{
  "train_examples": 197500,
  "image_size": 32,
  "conditioning": "class",
  "objective": "epsilon",
  "cond_dim": 128,
  "norm": "groupnorm",
  "widths": [64, 128, 128, 128],
  "muon_scale": "match_rms_adamw",
  "adamw_lr_other_params": 0.003
}
Rows from block 14, named by matrix and row number. Rows with one number belong to one channel. Each number is 128 + 32 x the weight over its row's rms, rounded and kept within 0 to 255. All counts start at 0. After the name is the row's rms in percent of the matrix's.
# convs0: first 3x3 conv (model.decb.1.1.convs.0.weight, 128x128x3x3, standardized in use), inputs 95-113, a 3x3 kernel for each
# convs1: second 3x3 conv (model.decb.1.1.convs.1.weight, 128x128x3x3, standardized in use, transposed), outputs 95-113, a 3x3 kernel for each
convs0.19 094 [143 114 130 149  89  97 137 151 110 132 123 122 155 122 116 116 123  98 134 145 126 124 138 111 141 138 109  95  99 125 127 149 150  93 104 114 110 130 132 121  68  83 139 146 146 125 172 124 108 124  99 151 104  97 150 135 124 116 168 126 130 143 161 133  80 108 136  26  65 149 151 116 137 169 156 152 132 152 125 103 122 121 136 144 113 139 101 128  98 135 148 108 141 130 163 129 147 124 133 132 116 118 127 128  90 143 125 117 131 127 107 156 129 149 108 116  92 129 132 123 111   0 101 127  79 142 131 139 131 116 121 132 125 120 128 116 111 117 137 156 126 138  90 135 131 128 124 139   0 149 117 143 118 117 135 129 135 110 140 134 146 141 136 114 129 152 166 116 103 109  92]
convs1.19 105 [104 118 104  99 217 126 135 149 148 114 151  62 192 150 146 121 106 102 118  83 118 134 139 103 155 137 123 120 146 151 119 218 138 132  91 161 130 149 155  87 160 152  97  98 140 135 164 126  69 214 154 129 181 131 147 122 139  93 134 103 150  83 104 133 162 187 142 198 143 131 150 144 116 114 107 141  82 109  62  48  90  69  87 125  78 130  51 199 155  94 117  69 101  85  71  78  84 134 105 106 141 127 136 152  93  75 113 132  78 114 129 129 126 140  65 113 115 156 145 130 157 255 155 130 178 143 165 162 127 118  46 146 109 102 126 135 163 108 198 116 129 138 121 135 125  71 144 169 142 140 136 117 121 140 115 128 133  81 114 130 169  96 141 149 114  68  79 118 117  73 151]
convs0.20 100 [147 108 105 102 126 119  83 217  98 122 108 106 112 157 110 114 163 151 117 110 137 134 147 141 156 182 134 147 165 118 229 162 181 141 138 150 141  90 107  97  84  85 161 117 122  76  50  84 110 255  93  65  55 100 158 146 135 158 177 160 141 165 116 122 211 143 154  48 102 129  32  85 202 166 158 140 133 120 155 104 145 132 127 142 113 120 115 142 144 154  90 105 103 137 133 137 109 133 131 125 100 111 155 132 155 121 137 119 156 114 102 118 103 106  98 115  92  60  91  80 102 122 100 138 116 129 109 130 131 110 106 136 120 139 135 152 194 157 177 184 182 137 122 144  83 104 147  78  59 123 103 132 152 148 150 126 136 147 138 127 158 126 129 165 176 143 170 152 134 155 114]
convs1.20 108 [177 132 133 128 193 194 144 134 124 101  68 116 163 181 160 135 145 144 153 147 170  50  61  87 107  86 114 114 145 164 150 146 121  99 104 102 110 135 135  77  65  35 114 121  64 141  87 122 140 144 130 100  93  98 134  92 132 135 161 142 133 120 146 105 109 118  89  88 115  85 115 103 125 165 154 128 149 122 135 138 130 111 105 117 151 193 152 116 162 154 138 128 105 152 154 138 106 117 118  90 132 166  78  88 100 123 181 154 135 100  89 153 134 123 162 170 148 140 116  97 125 123 122 145 159 152  93 112 105 156 176 169 107 137 140 114 118 102 111 164  84  79 179 115 105 116 117 103  69 125 124 120 114  61  88  95 147 182 154 157 170 156 117 112 100 130 139  96 141 131 107]
convs0.21 105 [200 154 157 168 141 127 148 144 127  92  71 105  87 123 120  84 101 130 134 158 127 138 113 130 135 123 118  73 101 117 255 138 109 123 134 118 167 153 112 150 152 139 130 156 141  42  97 130 144 119 121 147 137 126 157 179 149 117 139 151 131 135 120 107 112 119 109 140 120 101 115 115  92  99 131  59  89 138 112 119 128  90 112 115 147 169 118 102 113 114 149 149 126 137 153 127 130 124 129 189 188 126 111 104 125 123 122 112 132  82  98 231  78  95  91 114 112 189 173 131 143 168 127 124 136 130  82 115 139 128 132 116 131 113 137 168 175 136 149 128 119 120 123 127  59 126 143 132 117 130 137 130 122 141 118 132 133 129 134 134 126 141 156  94 135  67 218 120 130 106 122]
convs1.21 094 [122 119 150 152 169 163 152 158 177 129 115 137 111 158 167  81  88  37 117 140 132 137 174  84 161 123  27 130 135 143 133  95 133 161 180  63  69  85  92  81  83 142  52 110 122 134 146 139 125 132  81 107 102 121 129 139 118 138 162 132 145 123  83 128 107  93 121  94 110 112 110 105 139 148  99 123 131 156 117 111  51 161 149 138 127 131 153 100 178 217 139 135 124 130 102  92 121 146 138 131 146 119 132 132 121 141 164 104 131 147 140 126 171  70 157 213 155 129 133 150 142 102  52 116  67  87 134 115 137 105 112 142 127 101 212 125 121 141 133 173 114 104  66 143 120 119 125 147 123  41  92 124 143 100  97  86 103 116 116 114 140  72 101 127 144 102 123 177 112 150 137]
convs0.22 102 [ 84  92 115 174 180 130 115 102 122 113 158 149 147 218 135 144 179 158 133 142 138 143 124 118 145 131 131 134 113 128 162 226 157 125 127 145 119 112 122 180 193 142 160 149 140 159 158 123  43  72 119 109  68 130 104 147 123 166 178 126 140 130 121 121 141 133  94   0 155 123 128 149 129 147 140 111 148 158 128 132 143 127 120 147 192 171 146 106 145 118 159 116 126  80 140 127 119 142 152 125  99 141 111 209 115 133  85 136 126 137 136 150  80 143 129 142 116 108 103 141   0  56 120 111 128 123 142 135 136 124 119 139 116 144 123 152 154 146 133 127 161 139 134 139 153 137 139  92 143 107 154 119 153 128 136 134 125 137 138 117 140 126 106 117 117 117 111 151 112 135 103]
convs1.22 105 [166 136 141 140 166 133 139 121 121 175 161 151 189  79 150 157 153 106 118 154 142 123 145 157  88 110 101 136 141 174 148 173 109 123 135 128 129 110 130 138 143 147 131 111 107 124 139 112 121 175 152 124 134 143 137 153 133 133 101  84 130 111 122 115  98 131 124   2 119 100  55 101 114 101 113  89  67 123 120 135 163 113  72 157 142 154 185 146 201 169 128 175 145 113 133  57 156 165 180 116  74  89 125  80 167 113 175 126 156 164 151 159  23 123 141 159 137 130 125  89 123  60 107 154 123 153 163 173 116 130 101 137 118 146 115 128  76 100 161 110 236 134 180 139 123 138 147 112 193 162  97 118 119 140 145 157 134 162 117 100 152 124 128 150 101 137 158 129 151 141 164]
convs0.23 092 [ 88  92 129 100  39 141 145 134 126 103 115 131 131 167 122 117 103 129 110 117 123 116 118 126 134 129 144  82 173 154 161 149 123 154 133 145  96 104 126  66  53 125 131 143 139 134  95 154 228 224 117 118 125 115 121 108 128 146 105 129 136 124 117 156  64 143 124 152 132 127 126 120 124 138 119  78 119 133 114 133 132 119 135 127 124 126 127 121 130 109 130 111 135 162 129 129 129 117 130 170   0 175 106 154 119 125 137 117  95 108 130 150  96 126 103 128 140 162 125 128   0 157 128 155 129 135 121 125 138 121 126 117 128 121 131 124 125 142 141 162 107 130 114 138  98 140 121 130  96 115 108 125 122 117 122 136 134 130 134 133 126 124 148 171 134 143 194 149 157 159 154]
convs1.23 161 [123 136 126 135 166 151 123 161 112 121 125 125 123 127 109 141 221 142 151 141 132 151 255 132 137  85  94 127 121 114 128 128  72 118 117 162 131 140 122 137 171 147 119 141 130 123 117 119 119 150  99 128 182  71 115 128 131 124  30  93 131  37 166 131 126 128 125 112 145 128 190  87 138 139 138 141 187  83 120 182 211 130 131 115 110  40 227 143  93  83 125 148 148 150  95 152 133 206 149 132 123 141 133 117 147 120 115 187 137 139 124 136 131  95 151 201  59 130 127 111 160  92 186 127 125 112 137 133 141 116  52 147 113 158 151 123 120 141 114 108 108 141 119 155 131 125 121 133 149 182 126  66 123 133 128 140 122 139 113 141 165  97 112 116 116 124 124  71 138  64 192]
convs0.24 102 [136 124 119 127  73 112 130 146 143 127 128 116 113 136 101 122 116 126 142 136 155 127 139 144 138 142 134 142  86 114 127 183 121 122 122 117 114 110 120 140   2  88 128 146 123 117 173 131 139  66  98 114 112 111 113 115 114 133 139 125 130 150 126 135 161 160 136 161 180 124 134 139 124 147 115 116  97 114 133 117  89 115  90 113 120  76 109 124  99 123 136 122 129 125 255 145 130 111 132 149 102 132 144  99 114 133 127 143 114 119 116 104 109 128 124 121 133 146 133 150 128   0 139 135 147 142 114 116 125 115 115 114 137 111 114 125 123 125 127  90 121 134 135 127 117 143 143 119 106 122 129 134 132 134 126 126 133 134 138 128 125 129 147 133 134 161 147 128 134 144 123]
convs1.24 122 [110 106 134 154  53 133 185 173 114 149 110 130 181 187 118 126  74 104 117 142 103  62  68  97  95  72 117 122 154 136 145 214 131 101 115 136 120 118 105 104 106 105 139 167 116  97 136 112 107 178 105 111  71 112 153 154 140  94 108 160 159 107 123 132 147 181 106 108 168  81 100 188  88  89 105  84 134 128  74 144 113  88 106 101 129  99 110 111 127 103 163 153 118 118   0 108 144 147 122 128 128 113 161 118 117 125 100 132 151 143 152  97 191 154 123 101 161  94 123 123 190 200 135  96 210 122 104 128 101 165 161 107 126  43 109 141 160 131 105  72 137 156 153 136 156 156 168 209 156 146 191 188 151  96 112  89 139 194 144 126 198 123 158 136 137 159  83 124 142 113 100]
convs0.25 105 [111 142 142 140 113 165 138 172 154  82 109 121 106 152 114 106 110 115 131 120 134  89 101 119 108 132 116 137 115 140 111 127 159 103 117 117  84 102 123 145 143 144 127 134 115 121 124 113 136 114 130 136 118 149 115 105  71 123 111  88 129 116  61 133 118 147  76  73 120  98 126 130  89 116 161 165 114 129 141 166 119 122 135 131 149 157 141 144 140 109 104 103 114 109 149 142  43 118 127 134 124  98 185 132 151 148 132 155 149 103 116 167 146  90 125 113 128 129 146  91 164 138 146 151 104 123 101 119 136 110 129 163 101  84 177 135 127 130 114 117 120 128 127 107 120 124 108 129 136  82 157 112  85 126 138 103  96 181 100  96  94  98 153 138  87 161 181 124  94 105  94]
convs1.25 061 [ 95 106 104 138 134  98 105 103 101 145 158 119 111 157  64 169 180 148 132 117 105 170 122 177 154 154 137 185 156 184 120  92 156 163 144 136 133 124 152  85  75 183 154 164 136 153 154 135 121 101 217 135 100 104 144 138 129 147 132 101 143 155 120  80  94 142 120 107 143 100 114 148 105 142 115 145 111 121 113 124 125 139 156 119 161 152  61 157 128 131 137 117 128 127 143 121 139 140 110  76  97  81 113  77 108  86 119  90 156 143 186 167 166 110 145 189 124 130 100 145 116 105  73 123 109 126 169 162 225 130 168 169 151 185 164 156 188 158 106 110 177 189 134 101 133 134 112  83 151 144 131  88 119 159 180 165 155 152 151 113 129 134 167 136 158 131 148 136 106 153 127]
convs0.26 098 [123 136 125 111  85  72 108 128 127 115 124 139 106  81  84 127 110 114 121 134 122 135 159 111 141 149 140 145  99 120 138 142 139 150  62 128 126 124 120 109 113  98 133 113 124 126 137 136 114  80  97 128  63  70 136 135 123 112 154  96 120 139 102 116 148 101 130  92 222 141 151 128 140 158 132 120 137 108 104 144 112 131 158 156 144 125  97 127 140 119 139 110 147 111  90 109 123 111 140 141 147 114 139 111 120 147 120 139 152 164 133 135   0 164 138  84 152 134  93 123 105 182  77 127  80 149 132 144 127 117 130 128 124 121 116 138 136 146 138 128 133 138 126 144 129 107 142 118  95  78 132 117 158 133 150 135 140 132 132 132 135 140 140 139 128 116 115  68  95 152  86]
convs1.26 138 [153 119 145 108 251 133 123 109 127 169 164 121  92  89 116 155 124 122 133 109 127 196 156 115 111 128 116 121 109 134 241  87 117  88 136 141 127 149 124 181 101 133 127 165 108 150 132 134 110 207 116  91 101 136 106 139 128 142 115 120 111 113 134 142 129 124 182 118 136 155 138 134 146 141 133 105  64 131 115 142 134 137 145 130 143 125 145 126  93 151 127 135 122 155 168 125 119 130 137 141 134 130 127 104 133 113 153 141 119 125 134 210 182 120 128 117 146 103 122 120 109 115 128 108 109 120 137 108 121  63 253 128 149 100 129 107 108 121  93 246 125 144  98 130 138 117 146 126 213 119 109 113 133 134 119 123 105  79 122 143 133 121 143 144 121 174  97 133 102 130 110]
convs0.27 097 [111 108  94  74 106 106  95  83 101  93 113  91 105  79  92 126 166 119 146 160 155 154 221 152 149 111 130 143 169 144 179 185 136 115 127 120 117 100 130  82  80 115 109  87  96 151 155 132 148 185 148 111  81 131 125 130 139 135 236 204 138 188 160 135 139 135 153 140 128 133 112 133 150 165 120 118 168 144 145 132 138 142 116 147 161 146 131 127 160 136 124 103 109 146 128 111 152 112 104 127 126 129 101 132 124 125 145 142 128 118 112 106  30 132  91 134 109 114 119 135  82  95  97 115 110 122 127 139 132 124 133 154 136 139 137 140 160 156 127 125 125 137 130 143 164 145 140 128 133 149 147 132 154 130 125 117 119 155  99 105 102 138 140 124 150 125 109 143 185 173 135]
convs1.27 113 [129 129 137 115  76 173 126  96 133 121 150 109 129  28  86 143 174 144 121  93 123 135 104 138 127  98 106 130 100 127 125 156 171 126 121 115 102  88 148  79  64 170  87 101  84 126 147 109 170  19  81 149 141 117 139  87 101 118 235 117 111 102 138 111 131 104 122  93 123 121 115 110 123 145 120 128 148 142 136 152 139 111 145 154  95 114 160 165 127 154 124 164 139 134 220 149 136 160 142  98  85 128 134 131  86 105 101 124 143 143 148 181  83 140 110 131 125 111 153 160 127  71 159  92 109 106 111 114 142  87 129 151 129 160 131 147 131 147 128  82 159 120 144 152 131 107 158  83 210 177 124 137 118 146 146 119  99 128 192 135 153 147 143 131 126 117 190 135 134 128 113]
convs0.28 103 [115 152 108 128 155 120 131 173 114 148 104 128 144 171 162 144 188 109 128 132 139 115 140 123 124 112 101 143 171 141 187 147 163 131 255 153 123 134 130 120 163 128 132 231 149  87  77  86 158 255 177 152  84 138 127 143 114 123 182 118 108 214 150 138 138 126 108   0  69 148  81  87 130 119 156 132 134 137 141  64 148 154 146 129 161 163 159 124 155 158 142 147 146 124 139 144 124 127 108 146 143 119 108 155 172  85 139 122 122 131 142 126 110 122 166 149 143 137 151 145 129  94 140  92   0 137 115 130 107 144 121 140 120 135 131 116 132 113  95 105 110 111  96 137 124 114 122 122  49 105 101  33 112 108 127 118 148 193 152 127 124 140 116 135 138 148 109 100 168 139 113]
convs1.28 099 [170 115 139 123 112 120  96  97 124 126 132 157 144  73 122 113 139 114  87 128 123 131 138 121 111 128 109  73 153 102 148  54  98 125 114 126 130 144 197 132 111 132 129 128 117 112 105 115 153  89 160 138 143 152  83  79  95 129 133 115 135 153 129 153  86 114  72  21  90 142 164 124 127  89 145  57  79 110  93 100  98 134 108  70 165 121  96 134 112 114 127 131 145 136 100 131 115 126 147  56 106 182 108 101 104 141 135 128 126  98 146 158 141 134 115 133 107 122 102 134 137 146 123 104  99 105 144 108  80 137 105 164 173 149 163 148 165 166 144 157 156 156 145 125 151 124 104 189  25  91 137 153 180 115 110 153 134 200 169 124 118 113 134  77 123 117 171 137 133 141 139]
convs0.29 102 [116 159 113 128 126 130 133  98 119 104 105 148 131 113 134 108  67 103 133 148 139 149 159 189 155 173 172 113 140 146 117 113 136 119 152 127 127 151 103  89  86 116 107 114 134  84 129 101 129 237 163 140  81 122 142 154  98 130 142 134 115 153 101 111  81 105 114  94 164 116  97  94 180 191 170 140 158 157 167 151 167 129 169 128 123 100 134 119 135 139 146 170  82 154 178 154 158 158 121 161 196 176 154 153 151 132 159 115  93 140 121 144 109 115 136 105 158 112 106 124  81  34  85  90 157 121 176 135 164 147 135 121 157 133 108 120 128 107 119  98 115 127 104 150 186 144 142 202 157 164 177 181 166 130  96 119 122  85 129 151 135 138 121 130 111 113 183 187 132 197  88]
convs1.29 081 [135 101 119 114 147 112 154 186 101 153 175 123 117 138 139  92 138 123 116 118 121 154 165 121 146 145 116  77 164 138 156 176  98 165 125 110 127 112 130 100 109 171 115  92 106  94  97 126 123  96 107 123  88 128 128 135 137 145  42 119 152 109 157 146 127 119 144  72  97  98  45 120 102  87 110  65 140 113 109 120 155 182 137 162 168  82 142 179 149 145 182 155 122 122 105 109 151 130 113  73 100  87 145 110 114  94  94 108 141 105 142 109   6 140 123 127 144 114 112 151 153 157 197 178 187 154 125 152 173 163 121 100  89  77  79 195  92 166 103 142 162 140 157 160 135 113 124 113  74 104 177 144 127 128 124 146 151 124 108 142 174 125  76 157 116  92 122 113  94 111 132]
convs0.30 111 [133 149 151 125 121 144 125 131 135 139 141 183 178 136  90 133 137 233 109 106  88 110  88  96 135 129 120 111 123 127 121 111 134 125 107 121 136 122  83 120 144 129 128 127 130 132 124 111 139 136 100 133 142 133 134 122 179 108 120 134 127 129 138 129 133 113 133 122 129 129 127 125 119 136 132 124 126 123 145 131 139  97 134 141 125 113 127 134 121 102 123 125 126 123 117 122 128 121 129 131 136 123 141 138 139 134 135 136 144 144 154 141 136 147 151 128 120 115 117 114 122 122 132 122 110 123 150 156 143 142 145 146   0 166 106 141 132 108 131 128 110 149 136 136 138 126 127 122 110 132 122 131 138 121 136 112 140 127 132 116 118 134 136 188 165 131 135 131 108 116 143]
convs1.30 090 [112 137 116 112 141 124 207 134 129 151 127 132  79 119 110 174 135 137 121 148 148  39 144 152   0 153 141 122 110  96  68 113 109 142 120 133 125 134 162 147 114 165  92 116 139 130 151 115 125 138 146  22 114 119 136 137 125 126 120 116 146 103 101 120 115 117 143 132 131  65 159 133 130 119 102  97 104 152 222  90 128 111 135 104 167 108 103 175 255  70 176 138 130  84 134 119 147  61 141 105 112 121 150 123 115  53 153 121 141 122 158 149 150 128  36 190 169 103 125 115 157 162 149 136 119 116 139 106 133 181 142 152  95  94 150 122 120 118  99 104 120 108 116 119 127 114 139 154 145 144 121 134 152 139 134 153 154 137 133  46 138 133 116 109 125  99 108 121  81 170 108]
convs0.31 097 [125 157 141 124 110 112 151 121 113 143 113 100 134 136 185 123 140 127 125 127 120 112 135 105 136 132 140 164   0 182 142 255 148 145 140 148 129 115 110 129  93  80 144 129 140 125 180 221 134 188 158 144  97  98 112 139 101 127 179 173 121 132 123 128  26   0 118 117  82 124 141 128 108 157 133 128  91 132 115 157 121 142 101  88 143 114  95 121 132 103 154 122 134 139  80 137 154 153 136 133 129  33 114 120 108 136 127 128 113 164 100 152 144 144 121  88 114 148 157 110 149   0 118 159 138 151 126 136 127 119 117 114 116 144 129 148  66  94 104 143 140 117 126 113 165   0  94 127  34 131 128 125 140 120 131 119 130 155 142 126 129 101 183 149  86  96 167 157 137 142 122]
convs1.31 114 [129 169 125 180  35 137  87 175 126 137 134 145 150 174 121  93  84 146 107 122 140 133 108 141 109  94 133 139 127 123  53 225 126 181  79 116 108 132 111 116  89  98 161 138 109 170 169 125 177 122 143 157  96 140 134 150 124 192  78 148  87 152 143 132 147 117 160 144 110  68  73 136 124 140 125  88  72 124 111 224 107 146 123 133 122 169 152  86  78 150 118 124 108  61  92 114  37  41 103 127 120 123  56 167 140 200  52 121 119 126 129  73 134 149 152 133 129 127 130 111 147 165 106 164 210 136 128 166 116 165  96 151 145 115 124  93 139 120 120 109 112 163  73 151 129 118 120 166  73 143  88 118 120 133 131 144 159 156 139 166 111 155 131 125 136  94  12 156 158 216 137]
convs0.32 108 [136 124 125 138 137 125 148 159 128 190 128 116 114 143 110 164 126 129 139 121 124 115 105 126 160 113 138 112 124 125 107 117 109 117 135 141 134 124 135 156 145 133 130 131 130 124 132 134 130 135 126 132 123 116 128 144 123 151 133 122 137 112 117 120 131 128 138 151 141 140 135 128 113 112 106 125 113 116 124 116 133 107 111 113  84 109 126  53 122 112 136 132 129 128 127 121 137 134 126 121 105 116 149 126 123 160 154 124  97 123 124 139 129 135 150 129 115 124 118 135 118 138 122 119 120 131 117 164  42 151 133 130 150 142 127 101 120 128 121 126 140 127 140 129 139 127 121 128 124 124 162 126 122 144 136 120 120 134 130 134 136 134 137 141 144 126 132 115 165 155 115]
convs1.32 091 [ 99 147 126 130 125 107 135 126 113 150 159 163  96 115  69 142 112 125  81  96 185 118 123 184  88 105 123 136 158  80 137 136 160 134 132 155 122  90 153 139 113 181 122 114 161 152 111 255 124 113  77 124 109 115 137 147  94 117 120  69 125 111 119 132 114  99 135 131 163 131 148 132 101 155  92 135 139 220 146 127 102 129 131  66 116 160 121 143 133 137 108 161 120 129 122 123 121 113  93 137 127 117 137 128 174 132 127 130 151 121 227 135 126 156 140 126 142 110 122 205 119 111 141 105 126  93 125 125 154 134 150 159 103  94 108 140 136  95 124 107 126 119 143 137 130 103 212 140 141 124 115 123 134 117  87 251 141 134 133 125 115  97 101 108 255 149 152 146 139 116 103]
convs0.33 095 [144 193 131 120  70 144 102 102 119 121 173 135 159 185 126 150 121 166 138 108  91 131 182 155 154 192 144  92  47 129 100 196  69 100 129 109 141 136 127 118 131 136 128 115 128 140 184 123  21  53  32 157 255 142 136 217 137 125  75 120 128  81 150 122  65 136 144  84 137 143 174 150 142 116 125 118 110 120 125 138 143  97 144 141 160 154 133 161 128 144 119 136 136  93 100 129 131 140 125  89 164 109 153   0 136 129 175 145 149 148 123 135 141 147 120 115 128 125 105 140  58  53 136 168 179 131 118 120 141 115 114 111 146 135 136 150 147 120 120 109 117 123 165 138 123 130 122 149 119 148 150 155 132 135  89 126 122 118 123  90 144 110 128  84  89 115  82 103  38  99 118]
convs1.33 112 [135 170 130 119   4 149 150 148 139 131 142 134 147 126  99 126 102  90 127  79 129 119 182 105 138 156 156 180 110 109 169  84  42 108 126 136 163  75 120 120 170 130 122 151 155 168 125 173 158  97 202 147 154 107 124 132 113 142  87 198 129 150 126 145 171 120 129  78  98 129 189 152 135  82 125 126 138  93 152 110 109 129 187  76 114 102 158 137 118 139 119 142 143  92  99 120 127 135 126 119 145 111 145 247  87 122  63 188 111 176 118 117  80 177 142  63 112 126 116 132 110 190 170 120  70 112 137 162 102 115  15 171 129 113 131 137  77  78 104 233  77 109 138 217 157 154 147 103 112 121 106 125 128 163 171 130 152 207 133 125 139 153 102 139 186 124 199 129 176 130 115]
convs0.34 103 [100 160 152 130  44  93 147  91  81 115 110  97  96  85  90  99 112 100 109 119 119 121 130 112 117 112 107 125 126 131  84  96 110 103 152  92 146  96 132 146 235 190 167 179 171 126 117 114  99  71  89 141 148 106 139 126 100 148 108 127 119 135 156 139 126 136 116 175 140 127 143 113 134 127 142 110 135 167 141 118 172 174 141 164 127 130 138 146 136 136 118 125 136 163 212 183 167 171 102 131 125 107 116 103  23 119 111 126 106 129 147 138 175 119 110 145 114 133 131 144 124 167 138 104  95 141 136 121 135 129 114 123 136 127 132 155 126 142 132 156 151 149 122 141 125 141 129 131 185 192 169 150 165 146 140 138 144 175 153 154 142 161 109 123 138 126 133 121 130 131 204]
convs1.34 090 [128 104 139 154  98 115 105 127 135 159 181 142 230 163 129 144 104 123 174 154 183 234 176 170 138 169 151 161 171 115 110 120 141 137 102 104  63 222 125 128 163 162  61  96 140 141 141 130 105 109 137 150 134 127 152 101 127 112 220 116 135 112 132 145  97 140  85 133 121 125 117 127 119 115 117 171 114 113  88 100 156 114  94 107 230 196 116 150 140 110 100 137 114 149  86  95 112 128 125 157 149 134 191 123 143 128 120 115  81 140 116 120 116  82 115 114 107 151 234  93 174 165 113 107 135 127 115 141 143 152 180 125 126 129 164 151 162 134 144  70 134 108  93 132 110  72  97 199 139 108 126 123 120  70  42  76 144 153  71 115 101  73 164  67 108  71  77 112 118 160 126]
convs0.35 100 [108 201 115 102  59 221 138 147 127 187 152 128 195 168 159 142 148 105 146 166 132 153 169 153 140 174 140 173 118  90  79 132 179  89  99  95 154 159  97 146 102 153 146 124 148 113  50 237  96  78 148 194 223  12 149 115 136 142 168 146 120 148 142 140 111 182 125 187 116 125 118 149 149 199 125 139 133 131  99 144 138 136  96  92  94 123 130 106 106 111 117  81 125 106  71 101  76  91 127 163 175 115 146  89 118 155 179 144 150 140 122 152 143  73 129 133 112 158 134 127 136 135 134 139 122 158 140 136 125 130 117 120 151 126 151 152 179 154 136 117 115 145 133 140 112  84 123 126 135  81 115 113 155  99  90 111 107 112 136 117 119 136 122 110 100 110 125 121 135 170 142]
convs1.35 098 [126  73 159  82 163 155 135 157 136  57 220 152  67 173 141  91 203 140  82 210 113 105 241 133 127 178 116  96 153 137 124 124 150 114 104 159  73 103  60  77 139  78  90  89  91 140 147 129 139 130 143 139 174 164  81  86 123  84 118 116 127 137 155 135  87 100  90 122 138 114  67 121  86 143 108  85 121 119 106 104 106 158  66 172 177  96 150 185  98 136 148 122 110 131  79  97 114 117 107 143 178 147 148 189 162 184 138 139 146 140 117 133 128 114 115 118 121 132  99 118 124 101 132 150 116 102 140 116 119 153 118 103 143 112 123 140 118 168 136 120 160  91 115 140 162 139 116 114 138 183 125 167 153 163 148 163 167 141 121 149 152 133 107 130 146 164 102 178 122 120 113]
convs0.36 099 [102 116 108 119 252 108 119 107 102 134 159 109 154 198 119  94  73 102 135 130 135 138  59 123 131  91 119 128 111 124 110 147 129 116 117 117 118 109 116 128  93 139 128 119 124 124 138 140 154  98 152 128 118 117 130 189 130 133 213 119 107 110 132 143 119 112 150 141 136 123 139 127 116 106 118 141 180 135 104 115  91 115 111 120 117 209 136 106 127 147 126 117 128  87 152 122 130 122 114 134 110 107 131 168 157 143 120 136 109  88 137 126 182 118 126 124 114 124 125 151 133  94 155 134 139 124 124 107 137 132 114 129 132 133 135 144 120 128 126 119 113 138 123 124 129 107 140  97 129 121 140 124 132 129 187 135 158 194 123 131 122 132 126  98 120 131 104 127 117  86 123]
convs1.36 107 [170 196 132 159  49 201 126 149 153 166 139 124 144 201 135 130 159 132 132 156 138 159  95 139 114  80 119 141 131 150 175 143 105 117 118 126 130 128 151 119  63 155 141  68 122 130 135 133 149 112 147 120 115 122 131 107 146 136 150  79 108 143 126 114  92 117 156 110 113 114 130 141 113 133 114  64 169  92 112  80 117 121  77 127  76 102 128 123 132 132 134  93 125  87  71 135 112 121  97 157 151 144 106 140 125 132 130 131 141 154 125 178 108  99  95 105 105 144 164 108 144  48 162 139 122 132 163 103 146 167  96 224 142 152 125 127 121 103 133 175 112 114 129 119 117  91 146 124 204 170 148 126 112 123 174 140 140  52 174 118 183 145 133 169 183 107  48 166 131 153 119]
convs0.37 103 [114 119 119 121 173 129 104 121 100 127 149 124 138 131 121 127 145 121 161 143 167 173 126 163 164 151 144 115 114 115 124 157 129  90 117 112 138 149 146 148 117 161 150 142 165 133 153 130 120 111 133 126 121 120 126 123 124 116 129 134  92 117 128 124 145 119 141  90 118 135 131 135 147 123 122 160 166 153 129 134 136 141 131 136 126 200 118 141 109 129 124 140 118 133 181 124 111 151 128 128 114 128 114  54 123 118 125 119 130 141 147 128 116 163 109 141 128 134 131 147 144 103 142 127 109 131 127 131 132 133 113 131 142 122 130 127 143 119 121 114 137 142 129 123 137 135 125 134  80 127 117 147 126 100 115  80 146  88 146 108 143  86 137 140 154 166  81 130 111 132 128]
convs1.37 119 [ 88 139 103 131  75 134 109 122 116 129 124 128 132 201 148 147 198 142 154 153 170 121 255 161 174 174 155 155 116 131 118  80 136 131 135 140 120  56 120 103  77 125 146 118 138 119 110 128 123 127 147 117 123 139 137 137 138 177   0 135 161 140 124 115 111 122 143 142 129 126 121 118 115 130 127 126 162 151  86 115 133 173 119 146 162 235 123 164 182 148 130 134 100 107 184  99 108  97 107 139 166 131 136 139 144 127 103 144 141 176 130 128  34 126 161 123 144 126 157 108 117  99 118 108  94 110 130 147 133 105  90 132 150 126 134 153 117 117 152 154 136 125 136 153 140 139 158 112  61 150 129 116 144  88 101 117  82   5  85 115  51  92  92 134 111 120  73 158 128 142 121]
convs0.38 111 [121 120 133  98  87 113 103  89 112 139 152 133 122 145 131 104 121 122 111 107 116 131 117 133 102 123 114 126 112 142 166 162 130  99  52 130 140 110 130 118 114 125 127 122 124 135 112 121 153 255 124  73  67 129 112 115 121  58  62 101 114 133 108 139 108 138 104 134 100 137  92 141 118 141 128 131 170 133 139 131 134 129 123 129 146 168 114 117 110 146 120 123 123 135 125 122 132 110 120 136 105 132 108  85  85 129 138 146 133 124 121  68 143 130  54 165 121 130 111 136 132 116  99 111 115 109 111 115 124 120 135 131 131 117 153 124 102 136 120  86 113 141 165 152 122 124 120 144 149 114 146 144 113 128 119 124 123 122 122 140 127 134 151 116 146  97 170 123 178  27 146]
convs1.38 118 [101 102 152 147 174  92 130 123 140 122  85  99 124 107 111 110 101 113 148 174 183 154 224 133 130 142 145 147 235 176 116  93 117 131 131 137 132 168 158 148 200 148 111 121 121 112  75  73 126 209 120 120 121 133 132 117 164 131  95 126 128 108 114 100  62  88  86 126  91 107 107  98 127 132 147 125 167 172 158 164 137 117 127 100 137 180 158 109 155 142 130 131  88 115 140  61 115 127 112 109  97 125 102  16 135 145 143 125 121  94 202 100 101 116 150 147 144 166 193 179 159 214 172 151 171 153 146 120 121 107 110 102 120  72 127 112  68 130 157 194 132 125 133 134 117 122 134 133 132 151 110  98 117 155 131 168 148 180 133 146 171 169 141 139  31 128 130 154 103 153 105]